{
  "translate": 0.12,
  "activation": "swiglu",
  "moe": "top_k",
  "width": 160,
  "target_momentum": 0.996,
  "lr": 0.0041,
  "max_precond_dim": 1536,
  "batch_size": 128,
  "decay_fraction": 0.4
}
Rows from block 10 of a small self-supervised image encoder, named by matrix and row number. Rows with one number belong to one neuron. Each number is 200 + 40 x the weight over its row's rms, rounded and kept within 0 to 999. All counts start at 0.
Before each neuron's rows are labels from the 100 images, of 14976, where the neuron reaches its largest size: "strongest on" is what is common among them. Only what is clearly more common there than usual is listed. The data: abstract colour fields from 500 small random pattern networks.
# gate: MLP gate (model.blocks.10.mlp.gate.weight, 416x160), inputs 0-79
# fc1: MLP up (model.blocks.10.mlp.fc1.weight, 416x160), inputs 0-79
# fc2: MLP down (model.blocks.10.mlp.fc2.weight, 160x416, transposed), outputs 0-79

strongest on: smooth
gate.256,227,247,193,261,235,142,197,200,240,195,101,233,145,227,179,264,263,133,210,210,140,189,193,245,158,193,228,233,195,179,195,200,214,214,249,197,267,69,260,149,244,169,147,221,17,250,166,216,276,219,141,204,180,195,195,222,195,245,262,216,218,262,162,237,209,169,210,187,188,212,153,189,130,222,184,255,154,212,123,193
fc1.256,201,212,200,260,243,221,174,138,204,128,156,140,227,289,167,236,150,148,186,198,148,244,164,193,183,214,204,202,172,264,216,167,195,244,254,176,210,174,243,204,300,203,160,227,118,163,172,154,257,189,136,218,215,247,246,165,269,191,226,201,126,176,262,223,298,197,167,192,95,208,206,208,124,205,197,218,243,224,202,221
fc2.256,111,251,188,264,188,176,221,186,155,135,181,184,151,172,117,268,198,211,168,216,115,165,211,164,240,220,85,179,229,203,211,222,233,205,169,225,189,223,161,246,161,169,221,191,223,200,229,187,182,227,252,189,199,167,247,154,256,182,143,175,227,179,258,154,197,234,159,241,155,182,170,218,144,271,217,166,214,214,199,184

strongest on: dark
gate.185,135,208,247,235,207,215,231,191,259,112,153,200,194,280,160,254,179,179,284,108,233,181,244,186,112,244,188,178,156,156,201,223,229,177,172,136,188,216,283,169,254,123,175,124,186,186,191,135,213,207,189,180,221,251,179,174,284,223,221,206,214,162,194,187,173,190,231,235,216,178,171,253,157,280,203,168,173,201,234,156
fc1.185,262,251,234,218,190,165,263,174,176,213,254,191,177,135,244,197,215,238,142,183,191,247,213,184,196,195,203,160,105,203,232,182,230,224,193,264,201,198,250,212,256,247,225,220,226,195,217,197,132,260,233,157,215,168,160,112,235,164,206,152,165,195,199,253,230,198,157,220,212,176,143,136,113,189,130,194,252,199,156,103
fc2.185,277,205,178,261,176,167,190,150,168,136,153,175,196,178,175,148,211,147,262,207,188,151,194,124,190,165,245,195,138,220,198,175,221,218,153,189,205,184,131,219,163,205,234,215,210,188,208,193,175,292,209,167,186,159,221,198,236,149,189,168,245,127,218,194,181,133,176,141,216,203,259,161,246,147,136,247,135,196,150,262

strongest on: mostly blue
gate.46,158,183,170,182,193,172,170,156,90,149,201,226,217,337,203,184,209,230,256,217,193,223,161,175,209,150,155,225,197,140,222,182,205,230,221,201,217,203,224,218,219,237,155,160,219,197,200,246,203,150,315,152,311,149,259,200,241,205,287,252,154,100,228,203,212,171,227,249,141,205,156,168,246,195,247,191,200,167,238,224
fc1.46,146,198,231,201,175,217,188,181,170,159,222,248,183,159,128,262,125,182,145,209,221,296,141,228,227,140,210,234,222,184,107,212,196,242,147,205,229,154,277,179,237,153,232,179,151,209,172,244,173,209,216,202,257,216,197,257,209,219,188,292,209,161,224,179,185,227,208,208,246,155,228,205,250,183,228,248,256,241,221,237
fc2.46,173,184,186,177,270,122,240,234,153,144,237,232,206,162,219,265,219,163,252,264,182,174,193,172,198,229,173,186,305,157,76,162,219,223,172,221,232,240,175,283,186,213,217,205,187,194,197,186,143,238,203,196,191,158,236,222,202,240,179,252,266,163,227,180,168,191,149,237,200,228,180,219,216,250,230,164,201,249,177,269

strongest on: mostly green; smooth; dark
gate.75,175,222,187,171,165,224,157,174,171,156,189,202,161,284,206,162,153,154,208,165,272,214,154,154,188,140,193,129,211,207,230,239,212,229,255,228,257,187,184,198,232,168,226,189,165,137,173,197,217,215,259,169,214,243,235,223,218,135,291,127,190,270,229,183,134,188,248,197,198,191,209,175,181,225,225,279,168,212,122,223
fc1.75,195,205,174,93,253,212,152,115,200,228,218,140,194,301,243,248,183,195,213,197,237,199,195,212,190,227,198,240,187,165,270,161,245,273,107,184,239,186,216,127,195,187,162,192,260,221,219,252,209,144,125,205,153,188,197,195,213,159,149,186,174,231,288,190,196,207,161,199,204,209,145,141,230,179,193,207,233,167,231,235
fc2.75,197,236,198,205,261,207,194,187,211,261,188,177,181,314,203,189,142,226,195,224,154,116,159,214,168,195,196,216,207,217,254,242,253,250,257,186,242,202,213,171,237,214,208,214,239,161,187,231,232,200,197,252,185,208,187,247,196,192,247,208,227,232,212,108,207,172,215,201,215,112,186,215,136,167,160,184,160,168,209,172

strongest on: mostly blue; dark
gate.261,182,235,153,196,225,143,185,171,183,203,191,234,204,237,193,177,167,117,221,178,152,271,244,188,201,221,177,203,215,134,148,225,227,207,271,171,250,241,187,242,229,178,237,222,212,235,167,199,214,200,186,196,182,159,224,133,241,235,271,237,193,163,236,142,210,165,231,239,204,220,186,217,271,146,221,169,145,231,212,133
fc1.261,259,262,102,135,166,184,242,146,168,127,255,234,262,230,246,223,232,167,229,226,193,217,138,140,169,180,242,143,186,251,184,224,241,188,233,146,136,174,262,129,174,222,218,169,192,234,244,180,239,191,188,157,206,256,161,111,170,216,205,163,212,138,173,145,277,188,122,230,211,200,177,278,124,212,160,212,194,215,175,181
fc2.261,186,240,245,154,121,127,156,122,194,209,165,212,182,128,168,284,254,200,136,214,200,164,270,157,251,153,232,134,177,286,243,232,176,188,222,157,216,166,172,168,156,171,171,196,272,217,178,219,213,159,185,186,134,214,183,130,225,155,191,234,231,207,210,217,160,195,216,158,292,207,175,218,154,209,183,156,119,186,163,144

strongest on: mostly blue; dark; smooth
gate.111,267,200,159,188,141,171,192,237,138,152,173,249,244,267,169,231,212,189,170,143,177,251,198,175,189,149,190,201,235,183,172,182,221,139,260,166,190,234,119,198,168,206,199,178,183,130,178,218,217,196,250,226,236,131,167,239,268,207,187,203,203,283,143,287,190,198,274,194,219,219,181,235,167,259,180,168,191,220,174,231
fc1.111,242,148,192,178,209,230,183,194,218,234,195,201,163,153,153,163,228,261,210,155,168,163,201,191,208,194,179,162,185,218,192,198,193,215,126,145,181,328,175,223,162,137,217,197,79,180,220,191,254,175,199,292,219,163,209,275,249,137,165,145,180,185,264,145,143,244,202,222,189,247,193,130,229,196,176,161,124,178,163,213
fc2.111,198,184,228,219,164,194,164,195,148,258,200,179,150,244,238,232,224,176,181,147,227,189,110,250,180,163,271,165,214,253,177,256,221,186,139,194,209,208,195,242,193,170,191,212,191,257,208,224,221,173,196,228,229,203,225,179,186,228,246,186,160,143,151,182,221,249,217,225,208,261,151,244,236,262,209,252,151,277,135,199

strongest on: mostly red
gate.302,212,229,156,215,212,154,202,179,175,237,266,219,162,183,154,168,194,114,185,269,212,273,145,153,157,175,181,123,251,309,253,160,220,147,177,166,214,297,193,134,197,216,161,180,223,225,156,189,262,162,125,240,224,188,141,164,204,249,222,221,140,201,175,157,224,184,213,146,216,255,213,197,215,167,180,174,263,248,223,175
fc1.302,151,189,188,232,140,246,157,165,153,162,196,170,161,128,164,174,244,165,208,247,173,209,213,246,224,212,231,190,254,195,253,230,81,230,251,232,175,262,116,237,252,197,231,210,243,239,213,232,199,122,151,209,157,193,198,185,180,190,228,140,170,190,217,140,200,295,159,203,232,221,231,224,177,224,227,198,200,209,174,135
fc2.302,252,150,210,246,241,159,108,246,182,221,209,212,209,226,182,229,233,222,263,118,214,197,225,223,266,208,171,175,178,173,182,184,225,231,205,194,143,111,196,208,234,113,157,218,224,148,207,233,185,98,174,181,142,267,194,185,163,179,188,157,228,194,88,236,183,121,175,221,198,250,180,185,158,137,170,192,287,173,180,146

strongest on: mostly green
gate.392,294,258,203,211,292,167,164,214,113,176,227,194,215,208,211,194,204,247,194,227,242,182,226,135,130,189,201,171,213,215,226,147,194,161,177,131,146,229,136,140,235,229,128,248,151,194,229,237,234,206,146,141,246,221,226,189,185,201,190,210,196,235,258,229,223,224,256,222,189,225,260,175,164,179,136,226,167,123,148,212
fc1.392,192,185,191,204,193,198,185,218,243,138,195,182,194,178,215,157,211,226,241,111,207,235,224,85,158,171,238,185,322,323,267,171,206,200,182,239,210,183,184,167,254,191,168,190,185,251,201,168,196,199,130,179,221,263,255,209,244,190,277,172,243,176,250,181,198,183,109,209,237,147,208,262,237,224,187,235,209,196,241,199
fc2.392,225,230,183,211,243,183,135,247,191,192,191,142,200,141,240,192,257,159,232,197,204,214,148,201,209,178,266,240,275,155,182,258,199,179,221,236,205,198,185,235,188,234,222,225,138,170,207,179,145,185,187,165,131,245,130,259,229,217,226,194,269,232,216,271,150,169,197,255,174,173,182,262,244,193,231,196,239,239,180,194

strongest on: smooth
gate.227,223,192,219,213,208,211,202,232,151,236,220,190,196,300,170,185,210,166,167,162,225,244,238,232,244,181,173,209,163,232,277,202,193,192,238,236,191,169,214,146,251,153,167,256,224,211,191,218,204,132,176,146,160,231,147,183,228,225,174,286,200,163,191,197,212,194,226,143,92,221,235,114,264,222,232,178,174,226,197,219
fc1.227,219,161,230,184,204,238,248,169,159,281,181,211,138,299,196,197,190,207,176,179,158,302,308,227,196,183,194,243,195,219,264,242,146,210,223,275,209,211,282,142,161,127,112,181,183,194,213,285,145,171,192,141,231,199,216,221,234,149,181,237,212,136,186,240,201,215,150,181,83,215,155,206,244,237,220,158,176,191,199,155
fc2.227,159,202,170,199,209,229,233,208,205,234,153,207,231,235,244,173,199,237,176,128,182,242,222,140,141,232,192,270,283,195,283,180,209,188,170,263,219,196,107,161,180,210,203,302,171,211,203,257,165,135,176,106,266,189,245,236,221,181,122,230,225,216,176,217,201,134,162,187,194,252,171,201,201,202,203,217,209,203,217,159

strongest on: mostly red
gate.57,253,151,159,170,178,228,147,240,271,227,222,184,228,168,213,221,196,237,206,213,184,162,213,259,199,227,176,187,215,230,187,256,219,205,203,186,174,275,180,205,233,141,158,159,273,101,114,137,195,186,158,219,191,212,127,230,284,230,202,244,163,202,178,229,223,213,231,198,191,196,166,216,156,197,148,182,259,151,165,192
fc1.57,159,225,187,171,252,215,182,110,170,207,224,236,191,232,206,162,264,209,157,249,208,192,179,173,215,167,188,168,162,240,175,207,174,233,145,235,188,230,247,161,60,222,93,256,115,227,297,147,168,180,155,183,124,174,179,217,222,267,166,128,229,206,231,181,186,171,179,205,228,224,177,218,242,146,252,209,149,237,230,205
fc2.57,186,219,261,235,213,246,274,134,145,162,157,175,250,151,230,165,224,232,137,201,191,199,229,225,219,227,232,111,122,298,284,196,190,249,139,176,191,233,221,203,226,164,227,224,193,223,233,201,204,199,188,185,259,223,210,253,126,266,272,193,195,204,223,164,187,223,211,223,181,262,288,225,193,232,162,221,139,219,216,236

strongest on: dark
gate.255,255,291,223,222,176,227,198,203,178,193,111,176,184,152,236,243,245,201,118,156,174,226,212,258,188,227,217,191,163,185,209,185,182,263,224,122,129,267,153,210,183,231,176,178,166,129,273,209,218,200,102,173,232,213,182,167,185,183,188,160,200,181,181,146,226,222,265,264,244,192,239,168,169,207,241,197,168,175,189,259
fc1.255,143,240,184,182,154,166,113,198,186,210,196,203,172,261,137,225,228,199,305,218,223,206,100,162,239,189,145,177,277,229,229,229,210,177,176,226,213,240,197,245,276,145,142,280,250,235,196,147,187,277,198,191,202,167,192,180,168,226,170,265,193,228,220,168,241,195,177,180,176,239,264,180,214,205,219,189,183,119,180,146
fc2.255,216,202,288,214,180,168,193,189,200,190,176,167,144,161,175,179,248,298,246,217,235,151,165,217,157,181,211,227,253,222,266,213,273,182,183,239,278,228,202,187,261,185,127,228,180,227,220,226,145,188,192,169,227,152,217,287,204,237,221,232,247,253,145,175,206,191,135,244,153,195,214,213,198,201,208,216,190,163,199,240

strongest on: dark
gate.338,245,141,267,228,177,190,203,237,136,213,189,180,243,172,230,209,192,203,165,173,178,189,165,241,233,139,196,255,240,164,196,148,110,256,177,246,189,189,249,173,132,241,132,200,201,187,128,130,146,181,112,136,169,156,178,272,129,291,222,200,191,195,108,199,154,192,268,236,195,262,322,238,186,210,241,168,237,220,202,188
fc1.338,268,194,177,246,236,175,256,263,218,145,223,281,250,214,139,237,223,199,235,217,161,258,140,198,224,146,174,298,237,174,219,241,132,202,205,233,240,229,174,217,177,245,235,174,189,193,265,123,138,194,173,215,161,159,216,272,130,191,244,237,174,238,146,202,171,149,243,198,330,209,219,217,145,210,187,191,212,207,171,141
fc2.338,218,270,234,146,232,241,231,127,234,188,271,181,200,281,256,187,182,264,182,203,155,176,178,175,143,280,183,178,195,148,235,272,211,213,202,171,147,169,175,248,142,219,227,173,216,112,201,135,226,193,193,126,153,230,213,211,199,164,216,241,162,260,144,188,121,159,187,148,268,176,203,173,261,219,237,259,165,158,232,149

strongest on: dark
gate.212,216,171,228,228,222,313,227,195,222,165,160,226,188,238,177,191,195,146,155,194,101,219,172,209,268,165,204,278,251,266,206,201,181,197,138,211,177,216,187,211,197,195,208,185,148,189,148,240,212,122,154,218,139,190,213,207,255,218,191,229,191,232,216,183,71,210,222,185,158,197,194,261,159,198,212,243,224,169,213,219
fc1.212,241,185,203,241,140,166,174,178,224,183,195,226,278,262,160,182,142,190,168,145,203,217,167,197,175,214,185,197,210,182,193,190,288,194,155,212,198,238,244,181,130,228,158,106,186,188,214,164,214,150,193,172,253,194,242,246,246,191,178,157,267,261,212,178,64,199,237,207,192,189,151,207,216,203,204,212,133,233,294,295
fc2.212,219,98,179,179,211,209,204,201,269,202,225,161,251,179,155,141,194,230,176,182,172,242,267,193,215,171,207,134,207,286,197,172,224,227,157,201,194,197,249,267,209,195,261,163,181,239,200,239,190,211,252,131,241,151,169,182,258,172,167,173,234,218,169,204,159,191,202,198,184,201,189,171,228,182,185,233,143,125,244,231

strongest on: fine detail
gate.229,286,244,202,203,182,156,206,226,251,195,217,169,175,186,256,154,241,193,167,246,172,116,190,213,161,244,154,164,259,191,173,222,161,279,171,209,285,202,234,173,136,155,200,177,231,195,185,195,197,188,113,174,183,214,261,191,189,231,232,196,140,162,305,165,207,219,250,221,243,220,216,186,216,153,184,219,260,230,178,168
fc1.229,197,149,183,128,220,256,212,235,141,264,212,215,178,168,171,207,267,142,216,220,184,184,102,234,144,195,171,160,140,229,216,219,198,160,131,142,200,224,222,182,240,196,155,278,151,183,254,160,238,222,177,69,194,224,248,192,216,202,131,143,178,219,199,148,269,168,169,216,224,152,171,192,197,229,195,159,216,186,212,225
fc2.229,140,217,219,127,156,227,211,179,183,239,267,262,149,183,171,168,257,225,215,242,238,168,178,256,212,193,229,93,166,276,197,181,163,193,139,152,188,207,197,224,188,219,247,256,170,189,169,144,205,276,162,159,219,226,206,155,204,178,247,220,248,176,202,251,168,167,143,138,230,204,217,241,200,257,176,225,229,219,159,164

strongest on: dark
gate.267,234,177,206,294,202,212,205,150,139,273,213,221,235,266,191,196,126,247,138,204,205,174,225,149,185,286,166,161,292,260,217,139,145,215,139,218,180,186,196,157,242,182,177,131,158,185,154,194,208,215,143,250,184,160,259,258,173,202,208,254,216,207,213,126,172,220,229,229,153,196,219,281,212,148,145,168,261,203,158,239
fc1.267,203,153,190,198,254,195,219,192,204,286,233,204,184,217,237,246,186,230,161,277,222,201,142,120,198,212,183,231,186,228,183,175,280,190,170,108,207,180,229,235,187,177,167,214,159,213,200,200,237,181,214,169,219,169,250,236,147,236,195,184,220,209,165,128,187,185,254,218,241,214,141,194,214,252,192,170,170,111,243,264
fc2.267,217,170,178,169,148,222,159,147,130,169,160,249,233,184,221,152,261,239,136,188,243,187,200,201,218,167,228,202,206,250,265,225,182,271,236,234,230,154,245,253,211,128,214,171,215,249,186,166,244,214,203,165,192,219,216,137,246,143,188,250,242,112,126,164,199,187,186,165,177,248,188,189,238,253,143,155,142,119,184,269

strongest on: smooth
gate.402,183,217,215,248,212,212,197,252,225,236,251,204,152,166,297,182,268,215,150,172,170,218,193,164,159,192,175,179,214,202,234,115,205,212,167,160,177,283,202,191,222,134,232,165,209,168,255,283,259,159,203,192,226,182,179,189,217,190,292,258,210,145,230,179,213,184,104,218,228,207,226,129,192,179,176,192,178,174,238,263
fc1.402,189,181,202,168,204,226,212,148,219,231,222,195,177,232,151,233,198,164,201,231,217,182,204,193,256,192,172,203,180,234,206,246,243,202,210,244,247,176,204,202,206,173,126,180,159,261,164,179,181,201,197,151,190,204,196,213,147,149,134,212,126,185,152,173,182,236,292,185,109,156,235,252,206,216,261,252,260,183,156,152
fc2.402,252,205,171,286,252,211,203,223,187,187,179,210,181,263,271,196,183,70,210,240,258,190,238,221,149,239,129,176,204,179,260,249,244,171,190,217,230,245,242,225,213,127,172,229,170,226,207,232,168,256,116,173,239,221,166,215,195,214,196,199,226,204,265,117,185,199,221,111,141,164,203,190,194,224,223,191,217,159,160,203

strongest on: dark
gate.60,221,175,235,275,161,262,183,204,217,133,183,194,142,215,209,250,129,216,154,222,168,187,224,254,194,109,188,178,195,141,147,176,240,194,191,203,145,166,128,202,161,196,209,72,217,205,210,205,120,203,188,225,132,162,208,276,171,193,274,197,183,204,130,176,180,181,233,175,211,187,230,220,123,207,295,126,164,238,188,226
fc1.60,184,196,210,203,155,174,216,98,180,200,222,144,229,223,241,175,207,231,173,269,163,169,168,198,129,232,150,197,208,160,268,139,259,214,144,181,231,234,255,211,223,150,254,152,202,257,192,180,232,259,164,221,187,224,224,351,180,187,240,233,207,159,131,161,131,192,215,150,248,258,172,205,243,164,210,214,173,258,226,170
fc2.60,204,257,176,209,257,177,130,210,221,245,183,187,150,242,246,121,153,222,257,163,198,129,169,150,175,282,215,236,156,218,209,266,217,201,132,245,223,172,169,207,109,166,272,122,145,175,161,205,232,233,158,185,221,215,227,229,188,234,240,226,262,215,213,240,206,189,252,147,227,217,252,198,168,208,222,256,178,117,192,241

strongest on: smooth
gate.122,140,158,262,228,234,200,173,103,213,183,212,137,173,209,145,294,205,149,202,178,226,201,177,165,245,194,237,198,146,169,173,194,147,141,203,140,233,202,231,220,191,284,271,291,181,192,241,199,166,191,217,201,230,249,287,137,214,233,235,203,128,184,253,191,220,179,237,183,182,233,182,246,196,220,236,224,234,138,134,211
fc1.122,215,181,167,161,122,207,193,290,201,212,164,239,235,243,250,143,168,230,235,234,165,228,167,137,181,207,147,228,233,276,253,154,278,253,172,171,189,247,187,183,242,122,228,116,169,201,160,211,183,214,143,197,143,233,124,227,230,198,159,218,310,239,167,203,170,221,162,169,209,204,217,171,207,207,251,241,213,233,233,211
fc2.122,176,179,225,187,265,242,197,256,165,230,236,152,231,230,194,265,182,162,276,241,235,201,112,231,261,242,231,215,221,116,159,133,232,178,219,162,208,206,238,187,253,247,214,108,212,206,221,286,204,135,167,225,235,185,217,97,203,202,150,228,194,159,219,189,160,231,154,197,168,161,176,208,208,230,222,113,205,205,249,192

strongest on: fine detail
gate.94,188,234,133,170,177,223,178,285,145,282,234,210,235,152,204,189,211,207,231,233,184,222,253,226,127,209,200,222,187,253,214,260,132,185,150,221,301,207,127,151,180,183,177,204,174,150,257,203,217,210,155,209,187,149,214,227,208,273,136,193,174,192,208,209,244,175,280,206,165,248,204,220,175,168,270,166,261,215,247,139
fc1.94,162,177,251,209,231,223,269,150,182,168,127,172,166,176,177,189,228,258,212,192,167,184,194,213,237,226,188,159,163,229,201,209,87,229,211,175,182,240,236,208,110,222,218,158,205,147,275,208,177,202,247,213,162,202,299,226,199,175,237,258,204,147,186,234,174,166,245,165,185,248,248,223,206,211,123,192,288,247,137,273
fc2.94,187,194,205,244,265,199,123,217,233,195,183,63,156,225,252,172,240,240,215,164,213,155,180,203,257,186,177,247,237,215,217,232,217,166,179,230,249,119,194,142,199,213,176,141,201,215,132,208,189,179,216,244,261,217,173,188,256,121,214,241,159,217,167,180,259,273,212,279,225,133,126,175,153,267,185,167,199,113,223,199

strongest on: mostly red
gate.29,216,175,176,242,248,125,143,168,174,169,136,208,171,193,138,222,251,211,216,147,211,226,249,235,199,165,226,235,110,188,170,160,230,175,289,180,268,253,196,232,234,151,212,252,169,234,141,159,256,190,235,244,221,178,271,140,224,236,244,161,193,239,278,165,159,190,139,166,170,253,137,68,214,208,209,173,225,184,232,175
fc1.29,309,212,213,272,199,141,166,178,153,180,241,199,218,275,216,163,178,188,230,126,195,224,178,125,136,209,282,226,205,194,190,242,222,242,271,121,236,114,197,189,176,129,174,202,188,200,203,151,244,271,149,215,172,251,221,146,194,175,213,156,185,200,207,218,248,192,139,238,178,205,180,196,177,280,157,181,214,97,193,135
fc2.29,202,232,213,167,179,153,210,210,229,204,246,201,279,248,176,199,157,161,243,113,165,281,234,232,121,240,189,251,219,208,196,243,202,165,172,211,206,168,157,164,166,172,223,237,156,114,216,211,307,128,176,149,249,225,205,226,219,209,234,151,237,237,174,168,197,201,163,228,224,171,209,217,205,222,177,161,173,168,202,191

strongest on: mostly green
gate.410,220,123,178,168,195,225,153,256,188,211,160,279,190,120,126,218,272,154,219,171,178,244,309,300,212,229,198,169,178,210,239,258,186,242,212,226,225,238,173,202,222,234,182,236,219,218,273,151,163,218,130,145,170,145,250,193,251,275,196,190,125,199,182,262,162,180,224,174,165,242,272,210,236,219,178,163,217,190,223,245
fc1.410,235,256,159,235,180,161,248,206,195,254,242,153,209,230,247,165,132,179,167,231,167,125,193,151,249,197,190,216,183,237,118,165,265,164,179,204,138,172,208,208,255,183,223,208,216,137,121,221,249,200,250,167,252,264,172,162,188,154,173,238,240,241,156,205,260,187,275,241,162,125,177,160,201,167,201,247,173,217,231,186
fc2.410,248,238,144,260,185,115,157,214,163,257,223,300,209,147,219,231,201,181,122,215,225,159,213,249,230,223,241,105,178,197,160,193,221,257,231,201,137,235,188,207,224,193,212,218,122,146,241,179,257,253,158,189,227,195,207,191,144,279,171,198,186,197,130,193,142,227,266,184,215,224,248,195,263,161,181,221,233,216,147,147

strongest on: mostly red; smooth
gate.347,200,208,248,149,199,158,212,160,231,197,202,143,187,195,216,212,251,207,200,163,237,213,247,215,270,172,146,191,137,202,185,259,209,149,142,233,297,208,232,154,212,221,203,229,260,185,202,169,194,99,144,190,196,221,212,197,226,194,238,213,206,117,214,171,153,199,174,228,177,155,249,228,240,200,233,122,271,231,242,176
fc1.347,257,227,170,117,171,157,209,226,201,228,165,170,175,278,184,233,165,180,124,223,207,190,170,216,292,208,168,188,141,195,218,159,140,215,226,241,232,242,251,174,289,210,108,207,172,132,211,199,178,175,184,226,195,204,218,205,218,192,232,182,214,237,220,161,198,180,203,215,192,213,222,247,132,234,184,219,203,84,206,190
fc2.347,190,244,166,266,249,203,191,196,137,277,205,238,156,207,229,228,143,242,218,273,175,179,192,228,173,165,161,190,173,249,205,187,225,203,272,89,224,225,204,164,197,183,212,201,195,235,257,329,253,196,216,237,233,240,233,176,157,187,266,205,171,196,136,185,207,221,217,226,175,196,231,162,213,228,160,223,265,159,184,204

strongest on: smooth
gate.146,209,140,178,215,145,198,258,192,152,265,224,177,168,199,220,155,215,166,160,132,189,170,236,170,233,167,140,263,170,233,267,246,183,196,209,196,159,158,234,173,156,220,75,215,152,242,183,273,217,202,218,172,215,176,184,133,241,228,225,197,151,149,197,229,184,184,219,206,158,235,281,225,182,156,175,191,227,199,297,262
fc1.146,169,188,149,191,107,152,224,252,176,193,197,259,213,264,198,256,201,261,207,172,214,231,234,207,196,288,221,197,118,202,212,167,178,197,115,237,200,166,191,208,188,196,169,199,148,185,182,184,158,209,194,170,242,257,143,216,177,188,225,142,198,226,227,141,268,176,198,248,147,153,160,177,115,142,178,219,209,220,248,211
fc2.146,155,142,234,123,203,169,206,206,147,161,243,211,213,185,127,179,258,205,242,219,216,287,251,245,165,245,295,228,214,174,164,238,134,221,158,212,183,194,207,155,226,250,229,287,136,218,190,255,205,170,198,245,153,211,139,234,157,210,210,177,191,268,247,188,221,160,222,192,193,165,243,252,182,164,232,216,235,227,146,114

strongest on: dark
gate.88,159,217,265,264,278,193,196,180,123,208,182,141,190,156,154,267,212,144,179,189,200,218,214,128,150,229,251,197,141,255,202,265,222,156,158,166,170,198,235,240,188,91,153,208,193,207,153,197,154,162,191,205,176,238,231,196,246,155,162,223,225,195,133,274,232,169,208,193,130,138,250,194,206,179,122,185,218,159,129,125
fc1.88,163,258,198,191,142,137,151,193,263,189,129,168,327,153,215,253,189,194,168,226,348,199,223,132,202,234,219,187,212,220,159,267,169,238,233,177,239,252,191,201,256,160,206,214,167,147,230,183,204,212,176,176,167,205,255,162,189,142,182,267,181,194,153,191,179,210,214,221,212,219,305,201,90,228,208,136,297,256,201,207
fc2.88,202,208,140,237,158,213,183,178,235,140,244,203,230,245,159,188,229,231,186,282,262,161,281,171,218,145,167,161,206,242,214,164,268,216,261,151,161,180,236,255,278,131,148,220,262,136,255,211,213,211,222,222,170,189,191,97,179,185,151,224,160,272,294,206,157,199,209,222,219,171,202,205,104,169,215,250,178,207,171,128

strongest on: mostly blue; smooth; dark
gate.369,198,224,197,179,206,213,217,224,186,235,219,243,165,203,194,255,218,229,176,154,130,247,212,184,253,143,164,209,176,251,203,159,280,264,276,183,173,222,159,186,228,166,178,169,179,212,152,226,191,232,229,211,185,188,270,211,195,234,216,213,241,238,253,191,205,155,216,175,95,247,173,145,166,192,189,179,157,147,196,164
fc1.369,151,157,206,190,206,97,233,234,195,230,227,173,241,199,246,215,150,194,152,199,250,245,164,181,205,175,184,226,298,164,174,209,234,222,226,177,167,188,243,177,168,172,230,179,208,245,153,210,130,168,199,229,246,164,234,161,215,252,218,210,240,114,255,251,230,127,265,153,209,220,159,291,177,161,187,279,192,124,176,255
fc2.369,142,169,144,149,246,204,238,194,274,205,156,173,261,199,220,193,148,163,194,230,193,99,209,204,180,221,220,172,183,238,228,247,129,208,171,186,212,217,171,175,161,205,193,221,236,231,198,219,136,187,172,225,233,142,179,236,157,267,155,114,220,102,169,125,108,127,199,190,190,101,209,185,229,162,147,207,131,182,209,239

strongest on: smooth; bright
gate.264,242,189,201,265,174,144,146,166,205,167,193,174,250,236,190,267,205,218,217,243,165,217,190,170,244,242,220,178,226,167,106,193,156,152,186,134,213,242,241,249,274,190,200,247,209,198,174,215,183,89,171,170,190,119,302,203,189,232,270,154,125,216,189,207,181,215,291,188,163,190,198,166,176,213,199,256,173,139,166,145
fc1.264,225,226,209,174,219,218,278,291,138,218,141,253,231,207,171,164,201,181,191,157,185,209,220,231,237,196,171,210,245,170,215,233,195,268,216,173,234,163,121,185,163,216,189,189,203,225,183,206,155,309,292,160,152,215,104,205,205,196,122,264,259,225,191,169,203,189,194,223,197,156,169,149,174,150,182,139,247,262,175,207
fc2.264,255,247,157,259,266,225,191,208,170,208,248,206,201,220,234,230,193,200,217,200,300,320,207,136,209,180,262,211,261,181,231,179,272,144,166,212,156,258,176,204,255,226,242,200,175,202,247,164,245,232,228,158,158,218,260,157,152,241,248,222,137,226,176,240,209,232,225,128,161,181,193,249,177,192,227,192,141,237,190,275